Weights of a small class-conditioned image diffusion model: activation swiglu.
Rows from block 2 of a small class-conditioned image diffusion model, named by matrix and row number. Rows with one number belong to one neuron. Each number is 500 + 40 x the weight over its row's rms, rounded and kept within 0 to 999. All counts start at 0. Numbers have three digits each.
After each neuron's rows are labels from the 100 images, of 14848 (inputs lightly noised), where the neuron reaches its largest size: "strongest on" is what is common among them. Only what is clearly more common there than usual is listed. The data: seven-segment displays showing three digits. In brackets: how many of the 100.
# gate: MLP gate (model.blocks.2.mlp.gate.weight, 1024x384), inputs 192-383
# fc1: MLP up (model.blocks.2.mlp.fc1.weight, 1024x384), inputs 192-383
# fc2: MLP down (model.blocks.2.mlp.fc2.weight, 384x1024, transposed), outputs 192-383

gate.219:518530555472464447500524486488443496540500492537499469532568488454528482469526507460469407444491474542433474531520539431572438526483491511485536407437487453509483522527488498512412481482412496472544466553480516576474487524470511428526380425618526459570534548528512537512540538539397516523555547450539523533514505499508525451456483540579532569504541481487478570446451455515469560480464519530445528445533537491460472476519455481503475408470549512515471501473515482459505495440553543499491525510567467505522583535477470496518528491518566567494514569513444500540456451553459523566
fc1.219:470478489480512509552558437525485488518476554486506512528484494546464523556394542495523481474503492462547478513465553509516482548454511495495610499509537525463477539527469507477509459444520506524528534574478442465482580482474503486465563469523512644485542431537530508540492534433459507500552474518446407509531512473406451501470545487561533518479508472502558448482529468485481430460539446529473492459568503503466396495503572487507503562484465495482520580502444475550447485459395496546518455559539468499469514513409461486494520557437538427581471498487500497425505525455568505438
fc2.219:457465512423580470505442531504549480494466453451459493529460553446443472429511511532474493526476492496561505523473492443507520480548505550466462478519504435463459483563600526417447482583531512463554509530504531528468510387580518527505538543510551464429482535485533489547457495433556506532414550510532568486444528473602518600541436576602480475513501566485579545513496496515431461457528500491536530548463519453531449513493595525484521450508456510560502428534448472457458510479517453461502497528472520497430513515499469525545509530470481518504550429467414504517492441531458501480
strongest on: blue glow (80)

gate.765:422461555475474493519465457524466464489527455424486476544517504459486538484495507509539436529450482443560486509529573533485507476459458514469551418422553497471491456510519448483567575489552480467498511504525448454498508483454495438400477471511462415565524586499519470588522447519558466473502480454502547554556514455506509518567472469447511519499459512548516522523532460489511512509482540518487569536539500544582496544564504496497514467509505569380532464494494499436482486500566461431504512623467464531473529484466477487436474440493496425461514465463508498505539498507556461540
fc1.765:445499458549479475529437508468570507523558473530493511483523518502524457545457511524450498575500518622445534483431481465516584504453465489493477534510455516511474595503471554513530532516474483515563458454485526471487451484503484477535459512459581554406472518494478475467540560563554496451446529413502527476490571496480483498500432429587403447511445507450521463470503590550515506517530447539433503523498489487514559528494512542510536505462494439501482561488553506523548486504470589552546551489432502546533505569518486426479492419563482541461548472503493536430492579515421456517
fc2.765:481554470543417505489508484558529477481495539465488554545478489465561557481520457476538472549502458654548491495487520531530554443441489427437521544531484484516488558451490547559387477497448473429469516568492492518492522465551532544498456514485541493409541439477455456585519544541507422483427422558488532550558551569476517534514525475510420538506479527547455544436449497527509464517531477466539539528522597496535475490499431529485483544428504470524532450456469480483520485544505443498486436576440484527466494484507436439502534498561493519402507523575498441553526495487513530602
strongest on: blue glow (40)

gate.401:487476421475478527415508485513513520511515532523511503472498499515467541495541508476521531471498483544470515527422575488489433578551511561458468467540453565533471468538462477465407519527452461495512414478567561465562501514593552577448512519534520544472455448533540476545551525462537474475505471444539523444465479585530539506514498482497484496504563523417478541496529472497494523541433426493583470549518484518478469472559554557467440518544572508591448452587495467510525496508505553546474462535487479513523499516531464528493552483484555412511506536526452502508475494452581472475
fc1.401:405546543461496459478454519502455551509463403520436477585476489503519519482557505552463462469482556497503499441515484430524440570502521539543430492517514512560557474536510558484531483468503489462472420444476473497615518519516476588517464471477507466493561527594453541496525506478504444501561617494520540563484530487532520510517514478577437530479447496477537445449533486581528430504546499450505519525548508524479523510473524503485474518454543489487547489539555526463492545549450509450533502522557491548486534474596523550526490518409518493459494547504468464568532529458501526481
fc2.401:489491540462477472506441529503561487548501520532466435567562533475495478529519485496570538576502503528482545567454511502443513501457503600431520491504584454446483462549515527503518439527417531526460529458486541467520438529455503535509513491484504517519470577476597535462519452476553569573533564492523527451555491477463482566458559574482470597475549515416468523474473463585482500520477452524504597490546433439462462505570576498509490520472488525461499491494511485495508470502461552462431534487573563501474509582533443521467522519543440490480534495531408522490458521512525558519
strongest on: amber glow (46)

gate.255:513531492527533495495507468468522435590401427540577451555476497500492544455454547526502485513473478497518462498449520523588479441451479455496491483521491527503471524581460501540402533488474496536483447508563488529480462509518515461500499550495500507593526457552481472482510548487462531488424449471483481436562440506498551473511479511495476483492500424505510435509515495487459526456464480518503495497492595463475482525510544412451527470556445510538489575582430450506521531509498505534550546495516464388429462467481497486421490456499488449511447408507412503517510505539541495550
fc1.255:550450478471468502504450535470492531507485472477480521497550529478524511489456524514423461521479541491463477531554490531551534460473493512460513468526515441462436502489524488481517535497413474430431458500423578496500509525506482499444539594446516574474503530451497460530493525519495449491539511491513491556460574493507440547453477549495502432486518473429505526512473513512498501535463496422494499492520501477510530509511461504512564493616447535549440552542443509487459508494506487526484498521453506545470530443511502468495450549497551482472499472491493418485438443500519479478
fc2.255:454490476458477554489503486461489453469504533458512460514460527512520500493514503551553485563494468427530512573518493555500528485520559515471511523472452525525460534501510479485467494548392514569451525573554559540491496429530502495491511534505486507501477501534487504488490423537509526489537534448502477521512523482582483528495469577494466520446548486607545475491569535483496474488447501526542503556549564558511470530519478471460557495553489505452566465546524518475463518488449432552577497453526479547397467501531455368573447542546552520472524522501549519502438504469464509614
strongest on: dark on pale (96); second digit: 6 (25)

gate.582:512563471581484441517510512464536499523516526529477490537502511460538456419552484458547441451462577448489493548489514421513506481465535442484461481439504514449483462545518515424529417507407591519450544500512497497579543511490493562448488526523491441533500434529474487499520547525514525532456495527498421423514447551516472498468472524507553573441602510452544490506516509554555496508525522566447531542506455536474438478459522447444540501462455448551512442494471460486542462484491499564468505482493524398414481572477506531497459514473437513555454484513512531447545538503498480470
fc1.582:383511566420462504527490535549549488515531497466518464505504490502458525561481577504501514497472563555578464503509481534520517486551463562492425525513522456539515475591566575475506486389473475510535466411473524598552486510443501528547531499519512563496512540507524538501399526505522554530484462441500509423484512608469497519491450465551516460523449477468490510513431487464432451563506476540550419512441466489430437482508570505533550533471504506454524489498486535553479488498468554587469469461506505451524527493538505502474478543551517434522463515502477471486538437451515537424
fc2.582:472498473535522498492457512533519441451448462549528475444547441507527507482483523483448493500553542507528538457487440589478486498524488559515541437513522501542525530489483479561525493465551541551556496563502508546481470467546458536547467460539538587478541475493516486540471571445407520465508509581479441445492546435516479542564467505513486406447473506498519488548503481518451461488447529561563530527478465520467443433474489528530572505465526476513548481493461507556509593459462569560553531504543542504454554480496502603437465478556542582462490412479542554450453519461444494425
strongest on: red glow (57)

gate.682:450509543456515557513471520526511529525502541520504469499521522514519507486488448435496532376476527498508437495502563535573490580518503438520503465565421547448524556478530550459401536530575491521483479386507487421529513514550539516505574544492518478504561518481557498463484470526454480530581436491497496439420493516535507568484522498509468485475427518402525531530548554478569464480485524476472544489483539501534601485588474457492517465519482449476474479499579502467507514480517474531468501515474619595502459519537479442452483505510504405502570523506487522508550508527498511439
fc1.682:455474401504522429594484520486413459525550552509549548531520522494553507512479486503431473438517531437483480513467518566534483461492522525530542468542499496494524514482419501507498509519501497587518469475464496543510454501541497503502418409495474396495521485403505517414491486541440405502553407512480547529469508531457544561476497478494433487495504519541466461490513575481541525525497577466526532403488477407425492500571550535455517463527507505441399492477534510519511461566541446505449503484467553510553547437494484487477499505603492542485531528433525511424484519526517451567
fc2.682:482480454517488499542518539473434503489537466576566460451511485494463499473455560575552558476472428456561384456527495443507434524465499521552468528504458574462444523500490484443531535488564569420587458543443549484542533493495497491462493448445500457517428450467539516566530516476491455497485491527488517449523449499460533550529510496506536592511483492402554524518461501522499487570514538476489489507533428446514538465537422581476552519556511499568466481512424510476450526468445519561539468447506513471446538513541441547512518502518488525464466492564499471524519480519485509472
strongest on: blue glow (50); green glow (37)

gate.68:544556501587489519426504461499461455501492487496489536509482558467550516490506520584547560458482488507562472559578460462474445447519518537480457552528548528463566544507507425518496497516585416484487502541596583485486559518489582498557471450457418510464458550472493482463499577473528543548481609468545559505525548501470466424522558544463489488516503396502511472502481519486501510554496603470460564460471460455531535466506496455506599499489544534500475508430490544546531490472507528505503530486488475539469474498537484540519528487488527451485469522433563414503543502537524516524
fc1.68:478472534546489594437565496484579412502487520459475528556533494514479502460522525597524507472451546533426471497558474479538499478529495481604498509490562463492539477517522472526520515504546471495514511532503501447487559544385498435533471460531449622489508523492447473459534501509531492596455524456486497486486505511467522405466522443450514494462520447499464470515476505509511531520505539430523592503488509463540478459436536511500467492481468474475495507517462481447485476464485512482495504558498512521517443475461504525490446489515542477480496465462514476474468495498544531501
fc2.68:551502504463430523456490470523457488542491528493550561483446456501450509504511486414444506505488492534414542504498457457528471450611500441427526455444514502549535518492471584526481540539526465475530529408444562510502471484475479433514513529533427456441531502537481434547499506503565525521554411509483446503553581521562561502445479512403539504509456526544414497538515506540466568540482545456521549479482480481564470538488509499512455472484528580508612558505518474588479547515446427526464454556502584468526486487518469481502467492524431520460513513527448554526443446502515550553
strongest on: white glow (39)

gate.454:522459465508519523491549468534532503512463503491551443558473475495513516484547507493480503495485468500442543489535483478562521534532502492480561418510499449475453490461456516434541560462485437515467455508555503425459488546545439496512547495474536542485494507541397482555532501446465513466558568531541498562474509555515512497521488497519466496464511501486538515376536455508464540445507473559534490522494559512507466467461432528579468473532500523430501549509571586569475505475575394474525550521424542521524542522509480477488479569590566481547463505551468500539494492490519522522
fc1.454:535474488476465480531434518504526545509531526520519543397480479488538519477481517427495498568465516410490537445550475506510423470469443527542455554502481491482517548500545489506457388532528506635533546534550499517459519624427501561512523520481454516549560441489496498465478482466545459585513370520519497509492453433494503573508503534438535535525585538495483432508505540479546438487464497444544485538540507548501499461468501480441533524368486495495523424436482495495515530461511525454483458505513467484510448488478423509550549562435464529507535522590450507479503503510595518504
fc2.454:454460499517523617471524589419466498490515508534465523460507394484522529493523504513483564429510461505520563448467487467501540459487505469555531515514530518502436513612513413489487515537517544632444565562475527578523541521511488448531491451474540469454519462445548558491543457568458546467497453495504492577489474501532465524528562503529476532476497553462490485563568520454574502516465549436548508558504493532592533467503486552438508484543479599535577445469529523472496513522521513530501538451511465505501468519475551487488582484526487435482510538486524474457493446475523498493
strongest on: blue glow (75)

gate.711:601521501532514412512546510493532540483458458465495437537513512408440464473453518487491512491491524458520604466540465536497582521496576557498515479413532535467441525497527511478516471513461503438517525551543473519477491550486514568423423510426512530490512474475460474509442453535475498424526560412525458535493524452431520514522608490442521459441508479535467466548516516506522465561519419511531520489479542484532521564414504537492589534480474536570499521537422458509490454490524541454488484473510456461518476498420535518526512471471495440439416531540564497553458483497501525481
fc1.711:528453496496551543469489544490525453461538506461406463510433507468508448544517494454594505484545460505552622466444500554513508474486484476528565502489503499519517471451484559551456527473494555445438535442539483524491539501451482514564537525442456551403439488484525529450510542520538507494551546502524506478493594497496455511465484526498498529492486544520473549531469509526551534461606586443564520512495518498525450514585525565503521477494425500499528484502518562578441509545523541526540498501516490580492456518552513488475453552436484500515483485582549449497506486465458507491
fc2.711:511518481541501504544508511517614512507557528520466515497572531545439537501412478445404498527502542525409474527455455440497506522500503465482540547460532455533498461501514531551578431487435535581525489507459503545457446547546519520485572604431474519420582427509534477487481533552493441533516419482466505516422579531546520544492521552551504501504517475459457493561534495533564499492567551532507539421476480425475472451472533473458535513454458501475525435479485476496429532505533571468505503512481497562539415487527529421510445516426556471548570539502543487477469500550519443524
strongest on: amber glow (45)

gate.164:424484499442392482410489554438505485476505520531517559554504470528458491488480476438441434580525469524521468480475508457479461469554495489470526441533460433509500523488483479476553526497390454567591516524532440512505472473506512469517476513518549422476437432498561553538515505568518487447420501442540553528542517515489502496485499464519459472523456548519505481488473529517479575480460523485457496489540460530437477488513495463468465419515483516503501553505568520531474475514596554545480491442427582480443476595506476589550514462494468466491469529512426482491487445541520516540
fc1.164:464444544529526507553510565499473510451570555543465528522527467554450409477498512507447553526428557481508501437539510540519525551556479445428442513555516473481492482456435460488509554482485524535594565513528602448486478547491500488516448482534505467531491473538522518520505522511518459454423577539491535507549531529487479415476493527495481461507511437470526456498527556512434541503461428496514538538484527529519433520490486468468519511449493510489459464468531491487503383473489540438530454505480513459451503475535465576524504468482449454442475532428416558511487481446513463528
fc2.164:463490562390556453500495515495524479520559454465462534545467511456542488511557516472552498462401457502525518471509508514476487533549489456477483464612579548557524441497527496460489397547507522538470558513501512577553489526530520452438514486455492490544458512543511487447428550528502517548435508357487511487439535516474496518455525551448497525511479571518473481493466556509455458478484433496541409515504530458514453488445469512576545495447508518543490477452555520557502534511524483475485494505539548524529508534491547418543483550549519546492480549532545516527528438533376472487
strongest on: white glow (80)

gate.118:534457482493513521453460458493506587506523481510472560405515513421461652475492509495408451475555478467504512519542492593491539497456523574481575495553519465456493543538463498475533463488511488508556511588525488587456532593465510542507439574507550499502479469505478474525563499496510457487448488447458498572484441528497499538449624492487420488495532470545553477568568517508513510509525479499494481476511516468524507529482447491510509517452572503560522567520519495427470508483472514495498493518514469554502521510464456421492537565511516501520542516452488511475500540513522561523
fc1.118:474479536502494518574509492493457504454539532418468557482515515500522461534575452570441508500507525462511517511552493461498507495462524529460503483477515544480502517498485504501513528491553506568503487475507586476490488555458453539494419569553493516495490537534499562469518467494433528579527535534471436458484516459549488528522529473490547468612501515457498469481495502489474536561505519479396454460552504549524505569503446534536433480472506497582463468461500546525517477458537539485509526575508511467494554436522492456505532513470542441482520494498489413505503523532532495542
fc2.118:475491443566466487555503479520510480508560403504465538459500519464443523533500501504475598500473536549539494560524497522501473530567514496563533531408495527461488430563474526403506438490496515550541491544447529504440539568443486519480450546453484485495461518527488590494472452498504513527520526561532421492546528483462487470570559556486483527506596549473523500447453444504524491605477481462556498529501506489457475548436433491508508492544491435465540426523446510529506509513452488481558496487483556410532497581566481508479578450494535524559480520462435477536560542523506525439
strongest on: white glow (99)

gate.441:504499490459431453486491478457509479563504511472513486490506469510516551445436462559450505440562490531522502511472528532478502499471468519521615591486535482508542543502546484471494504519522521562570558493462516519514489574458510539429518501498502544539488438472514495491481534488516535479443530525473569551435514455459535482462485485540505448499562439555528451538505586490463488484552407628467505544526519469508570502523526446570591530455521495458390522503475485438511509506426474508501526512455516569545441466507537511496580531495574501552505526466457436522503495488492479478
fc1.441:523527472557539469504502482557504592457523533522523421479475511531533530508483506590528544523536481562511498534531421440471526503481484535474520528461516493481536520508538509523433443576522467538455453476502585457460598558460574541504516503477486522532583453444556478508444418530507505476466528491525542526546542566442536469441465419513514492543532445513506479483481523440444535523481504467533441536451502502502599432454506523478583471528508502490522433570407518484501488530518424519446508480489525490457462550533511469562409418469571447512476452446527506541493475517464505485
fc2.441:481513483586495506507545510540522502484438469482496488487547497519507560516515513482557565485507512545451509524517514503545514547483456497607512505494518387503510575432422516558462463505501476437429546499505509557487564504543524477437510527525449481502547518527502545538468571536467505523550567460527457502460514544500420499524516551520575532524520453447524461507517502491464510503480469514468433532528531518517509547505458557426484552505458483513515543526529536450477489476501533531526503504471447533583520553510493494540506450512604447467467434519490537410416503524415550549
strongest on: amber glow (62)

gate.504:464490446468505532516439474509620438492447489521553522506513507500462496475519442541501458538485547522460524472557487430497488474517464454478551504535480537548504547479497459518497509448484429531534455496550497538532465534479473426579427492465517493519476521515480484497526536486452502466543471495478522511470481444578476491473439543502490507545444517517450515508500517466519533506512489542456513552486537521474488535523466471515480434482550523496507588468501556505504527477501466518489507583505514475531532516449488551576501537558556529523513505475511515498492448511513506500
fc1.504:540501487425502395522488481545467485498467390530466480432442521524485543509508469484532514530478438476511468538477456548452500567432571422519528570477499474551487511494492524493507472550570553497491497524491460546531482441517547544482499522565592454511543529455479533495511566502538498519435577506523500498520540510493519471545494529559535519435558539525526474483536541535525473481479558505461520489499502516561474463494460533446471530456465476481437528478475453481470468492504489480559550401487547495472544566636503422524514477537440483508496538527502502543493488458448493501
fc2.504:506507525413565468483508335552524580541533520426505484414506513509546470481488500527495448487461442496505477528477493453507510489574550406481521502502503511552465562510526408446555428530495519498519544447456617546487551497495426469578574508530485488539525454549493417513529520496441539478511520568446494486462514472427530522470524455494516480476429512457506529531476578514517565461471500495517479493523492465494519452477469477502488486454518517578524530517511476569470434515488489499468468454516476431520494561467536487460512493519584475605412471502517475510561539527453475542
strongest on: dark on pale (100); second digit: 5 (52); second digit: 6 (48)

gate.289:438435454526447472433476489544463379463520517498483494518476473574475558428550462464562534441542559509511517488518545463458462522600459486528501504559429495512508492548540472480488519496455415567512545470509474522471502534461520554485533520462465552505450466547491550505487575505531474455513550513480506512507520533478559490479487525461500494536534489467504463493483575471530471550517511495456496447519556430522514484497496525408445521555548443426471508515543532451511474554494531525446534432504507535517475414520533473444478456556507443578498465463480499496471502417464477505
fc1.289:599493488598568584534504474469496374438501501529489578534509472566504502486567482522552553414560500464481490453488514475553450486511501539574509510543569494480502493502492458503511447500538441544564549472546439466459458609531495520503477474485504452536427458569510523472422513503520469489489551491475498499549441516494498507500473518453472485494530524562455463451575485483507518518473563501449485510543511353500440503432541553447480438513505489510554513502421505457507478494517463475482555451499526513548527485506461461445474515552498499531474432492445492448571490455486483478
fc2.289:473576484515498583540546499474568489565478496540473490533474538420506513498498421497489467443543548501541495529550496477533484509500508506545476471547542500456532518525537556493486509538410489436468540535521462497532541512551489514432460427406455482532608457459523556536409468511460499474460516492528523527450483545502441557512484453506506566488505535493563503442472507544494531425547552439459451484439489539450505511520530537536523551496515493557481506518538534360492505482432485530442418580497536490477519420461473482518490480565481562553527519503485569498490546515489511572
strongest on: blue glow (44)

gate.556:567504485533457579460546487501514495550578602555459426527522487477500469465502446445467487538458471448442533515390485610565483517499464497544530531470478471520493514533473548432507507529531504557535540519502492519511458467576488531511615481596570455469456459486504493442441493436527469494490502491569516491549457490531415580495474518494531511503528510548531507473501510478481480476490483511535494451453547485511438502504462453446518567484444478604506528450456512524466483424508545562437504580562467494545477475534526469450498527463469402533480457500445482479493445553533525547
fc1.556:565461514516492469484497501452523527493520501477501527463508582558540462463455552539520523524513526446499475439535524482479487553508529481465425506545513559469478571548475431463439448493472513513473483570423548441567521513527472483455492457548518527545537506525430531534532476509426446450535464543450536487455502436469534497543493537555546455523506547457502482469505522493525507482418519483456499521529496425589501526505499467537524423496560449482436428511515448568514506460551515537554487457478572425515530520442499486465495489434479449527509515500528394460482495567503476508
fc2.556:487492564488456510482531464541488504549563568548509580489508414515477596462463552475454555493483514573520528479501591461447484387507528481500546511458578475497536515508598573479501497469481491561476522545561458467501523496541435521578447495502558456557450465540476496566519568513503520523525474570558511482494591537538532478557521535577447476519602504546496483439536525518509473526536529518525566460476511476493570530528489483482416561539561470553515433517515507561530514486432511501491455400520436501524507541571486492466496483498475435506426543492526472529512472528500482506
strongest on: amber glow (67)

gate.416:497582476467418552477494477520599539516465494549509542551520439520422447431575461518449482523470536482506563480393502437535481489504502600495560450559528542510518499575520542466587503559518587533495471551511514535505542569496486468474561499494503464518501512465519460611530448461446531616473462525473564506486510512489486565490539499545436552492478536581509471522441496497505461499513485543457549470430459492512499472516516509556459496552550462498547521504465514485519539486480530421503544483521547554518452522455536431527465422496533500496499504504520498491509450514523513445
fc1.416:494493435495476495498511497474499454478413435496500475491497449492584473521463506455502519437483568647571496472506416536474475553508502482482461503476469512525490512471550532498432489490485453484525488462556518488454490442516474514506449541506536530528482557523458516523475583533507465493551539504558510536464480552506505453497421450437501512451518460440470508486463483484543548483451583484574462529548555560498432529503542511498549520439471563464474470537511514569501451519566468480501488473474492521454461531502509396488503584485455535507435479483460511486556519459419461480
fc2.416:454586504463449453533474479403406484492516520458501489516513445554468467518510614576491449499550565538482488484518496547544528477474526458468465496515502519532539554464548479473415491543542492521515486501495471543509502504517419494479478492523530481505538547496475531504504577476441520467502424455453507511526494527567501434495496510518503533543501441571546489499480500486493508525461518555502465408502493462455419431457544541468537463524468462505535400556508479527461512476564462476527580507457518528452511516504515516501530523521531526485512474514496477478507435561507505496
strongest on: white glow (54)

gate.383:593517448526404422488549506458496479503448568483498429483504383534494389412446494432521465517515488501441510449490503481497527547496502537503482522527501437514538496488512593507476474507525506500448522502550572459439484483491532519480565515518568509479485480543514527510564478434461456539513495493461504496499528408563433523537542560581509510548491459520435481494488524428552469473536547474485561476532523480523566522495533509500458540453505489531439474499532499437504469516571534526503577553540558500474520469564490497546467473582440442503423533521449444470473570535472450473
fc1.383:571496469500375473422461480490459495553432532483549469528451503524541517469491509511518452504475493466488431500452496478446519481474585509495476499507585413456510494511472541449470502493459525549461447546502564425542553450485484511536480452517441559475472481599558620443498574469426468559559540523517457451462495463464449514523534511535457458546502539593454488465419476457589496438521550529492472516510471492510485508486529503539407526435463554453493518538426455482526452515524468522519454493536535493470462519494479475532514512495428542516495496502496505564508509520520497450
fc2.383:434504535473536487483544534494445550500525498519417473484541527472493504526425409488525519512453499525540534468449568420442481434536529510564498465436527528424434544537519520431535458559482477490543505530521561524435509483479476500564461503569486580493489465500573568541468540515512602486556510494518562461435467591507409492405483420526475472466481516486494528449447509474457554484485493493480459482493474476486522535516526461508493556478532533583485402458548478435532566459515498489511592493510464515466550560494548442423518455453501442494495492551508425454500516509541506494
strongest on: red glow (75)

gate.365:482513455504601536486486514518491497462469573520479492525542523549554458495543576528457523531492511464503495502487459513483514453480564425519462476462503432516524469521457543454457573494436468481457449525499495505485499510498457564584424495437437523475545494524443443562481469453496502525536520523537521446516476419541440402514441527390467473490505518501543519460492526495447509467513510488546516512466437511520508504541475515536520546543478465463486493475558503481511513502478466505514524482475572419560534524456565613531558576547528456468494523615476534486507544473517446472
fc1.365:523487533525530495533497483466508478487442493453471531432471520521578465577516512521505506470522499511518547530547595542532505597495487506533478456471496551523459462462459474473535447440570534536507507576486440474461553518460439514529513462497557462539520556430439495539489548527547493527476482504499486493409509533477502520442468546551545555543516467477503475506497557481496473525487453552498501430472577485416542523569501554453473479473396519534479477506444495488446547552444488498533508446453490532475463440522487488496501539447552560523530495489481532471474467516521508482
fc2.365:488416460475452582461509519511523539470548561498521507489433563547518444466539500482494478470511497533478485495575517495550485506445471451451442501470515473477520549501535503501456462529502456499460480560477551495541494398532540467528464547568580528395527464563465519528550523521490575545503504461460473458589526498515500408493520566465514563457442545487424553487527431587500505528492438432518512472537558529588569549416491500516468477522584484460536515429584495530522483529512509523463565555554540560523527546425442588538521456507430440601568493492504482466510475512499463445
strongest on: blue glow (63)

gate.414:453524563402502442486508480456535578465491511534420496456516497514447541460482526519514471516509496481446546486550551481487486510454514510563485457498511516448543556496507537512543509514534474515539368510459507469485526545553531436483509523499483489529504439414479484560369496447465500592495543480498480524494440535476452506542501500495504512478513487469507468411530443478504507559555470455458504481503573531482475539497549495485514430462505477551470493507515487513516596537515538585517476547499447490493517508415598458523482495500550577535565531541470465564470417543551484510
fc1.414:508505506481483446459489488515519417494453551441540449475499448580522540463442543489591492486495483486502523481513534432452470464493478523501447502486508500493548465543560489555527481485518496417470492541470517454492424544508466433562546525558466479514617522514540481507545451490561493477541488468456535488578536484460504492481458476460453486537443514598545467492517516453557449478481540509457646523586488543465471540518512510470506438457479501426487396454514505526496505523441451536463529546466427514528528515504417490501486553540534495465452497569456524408536519470513568516
fc2.414:557498432547506417469453577516464511481455416618551529508510570489437476493481519602492478492512504462525421525439535534490490599492518542453511453421524526506491449509504467495517481420443556515540527462442579564514465492563564551467483498451476508473492480473494438472577465499551541528461472556529473491500565477560536501387514462536565553500490526482501489452513479571537490470488516528476598492405483478484520482531456502566505526509470547513508505490460475522518500528571505514627488473484495547463527548485461488547568492543546546483590514464435391565522539498451484508
strongest on: white glow (50)

gate.385:481462463512488512459537464559424448501569551545584433493449457455458511560514535480572523480459476482528491418455485567471604554466573549516520472450521525519490465488500575495529519518495411491456488592496526490381498499558465544523556505539518487460455509495545470419562457448487563462447518541518455518516482481462458545508478508501522472529551419542529530528463514497477555484510498467449549496485495513553558523480514532498529483494446480476425538521542503556516481470521477422526527508522501560485450453483449477469495527509497516562482532520424501470430499479546522517
fc1.385:498462509442554473501486403519513476540453434506495493486461515467488545489461520496481545492437488532493505624498491468538465517525460472403441503533472534495538399538500446485447543587552570501469495542494508487581560453498535522455474508466534457466495488561539531491464525515487501498589497549500509451515507510447483511614548412535491510506419484497527568480527481518533500527475521501559456511468526481498458480460444498517509483509554478493491530536500520493541487473511495525527483483481482508526552523528443606441494494533518373487480411464505532485537519417512480529
fc2.385:475490489544519500521450541534493573518540483600506588485499445478423451469506485454532529442485503470506504574421546493465508483592486471555489466469500484504478401502464628484506490509505469488489423510523513413494488507584471494445525490542593575526474509479498518463435591486519446507498436476481473545484542535484579507505506507545489456539552512493551452454533499495514443485497451494472508514548502463511490485527482452495427475456524506551543465562522511496469451521498498456452407499513537524560560467496544480493487452483502516493492586447401512472450574529475492507
strongest on: amber glow (53); first digit: 3 (29)

gate.466:552496540556489568574537491522477519474517525435446476486467506524445427498556505490472562450512471454473494549554526511571555478441478423579491522454458494493526524577529532435471482507445490583514471490530490482518472547443520463464503488510494491443486481559554497509445502482500475551525492525458488437554522478472458521504468495597493529474500555541436480542542465465502561504489534609400494499482473442466546509546547571513488478489441555452548505442515491503611498468523481496538508517498477488520528524440513481466508481524440502489527529491465454537549502563568474531
fc1.466:487520472500489499456614482517543472521524483444496510440488446514430497510488486531511584513433495456418491541551459500533519500432520553511537519535473531482487476529548474508427481522491400605534483475400470464459534497492482521509476400454464505496499523506530470550477538527434463522536480475420475440498472461427522487488485512614458517541493526529545465521483471508541523492516526520438498504442545477517552518581533572470487526453491478436424485448504476549549477495544548474471497470545513404465493501472523470449542428555471465509498491546548482554498463498555502460
fc2.466:578432491482477509477423513483584497481511462524490525396454586471588558508504497514468453482478469457507470485536467585522469550471523487580515529485466503506487524526451469617542527536495497385562550507484436544487455514539524504496463437511549608478540508476587430427475533498491466542512503488486501530510471465526526514555487520529529398469431449482479581497452460486469502541511481520506502524542482539525505474439601467534486498436484447476514494424545471463530505487492504503519469472533498522501524475522514486489465616530500528522577425496516457533435463419436469477
strongest on: white glow (49)

gate.210:459557579540496446434428562506508470496525522508440477508492489500539428504471510429494515482473564469552493531462546501455500536507530489431487550534456542540460523515542513459486505484551527467541436486502506497581519513509526557477579522542547516525482483520434507468443443390498554495446478507491530409509448515513501552522531482473454441428411524481519527496566476552561452477534528492538520548512526505531492565535486499555489473511453522504518468520495535537419487567512482563537458467495496407487468536607503551511504521443558493508496449520484429500453537529527534498
fc1.210:555449433492522552528516452485490545515509500443479537455494537417513504526465451538480506591516459485455515465505481500538495459445478551534498538456541445526464460541434518529490520527480469471491451474479451532473491515460475450492456471542534500439504498479489501532435536535540475498541481510512516505554505492534505468540427535454543507469524479534521500460536497456467555484446451500433511521527460504483420464458450491447505517492528428573461520527531495492544492508517595510489537444522432542542506499426471542433566490603455424518547531474445554529556482439508468523
fc2.210:474460452515505513473576526515529460502435554549436539490513496487532522445475475425517514528490502513479515464569476425478496513492507532475398467421461479509468493501515469533543515565528522504426538521497488493479494472519482510507460469519527485501432521498545570455506494561482513516523533521557439547464507520524402558560427490487457564484480469484458485476501534462528496434518497471470542451513467484458469576451496489460424490559510505560527510558511515520461500478473534482491459496503524492506555447494496525452480531562493538510509485476506593480572475530502518476
strongest on: blue glow (57)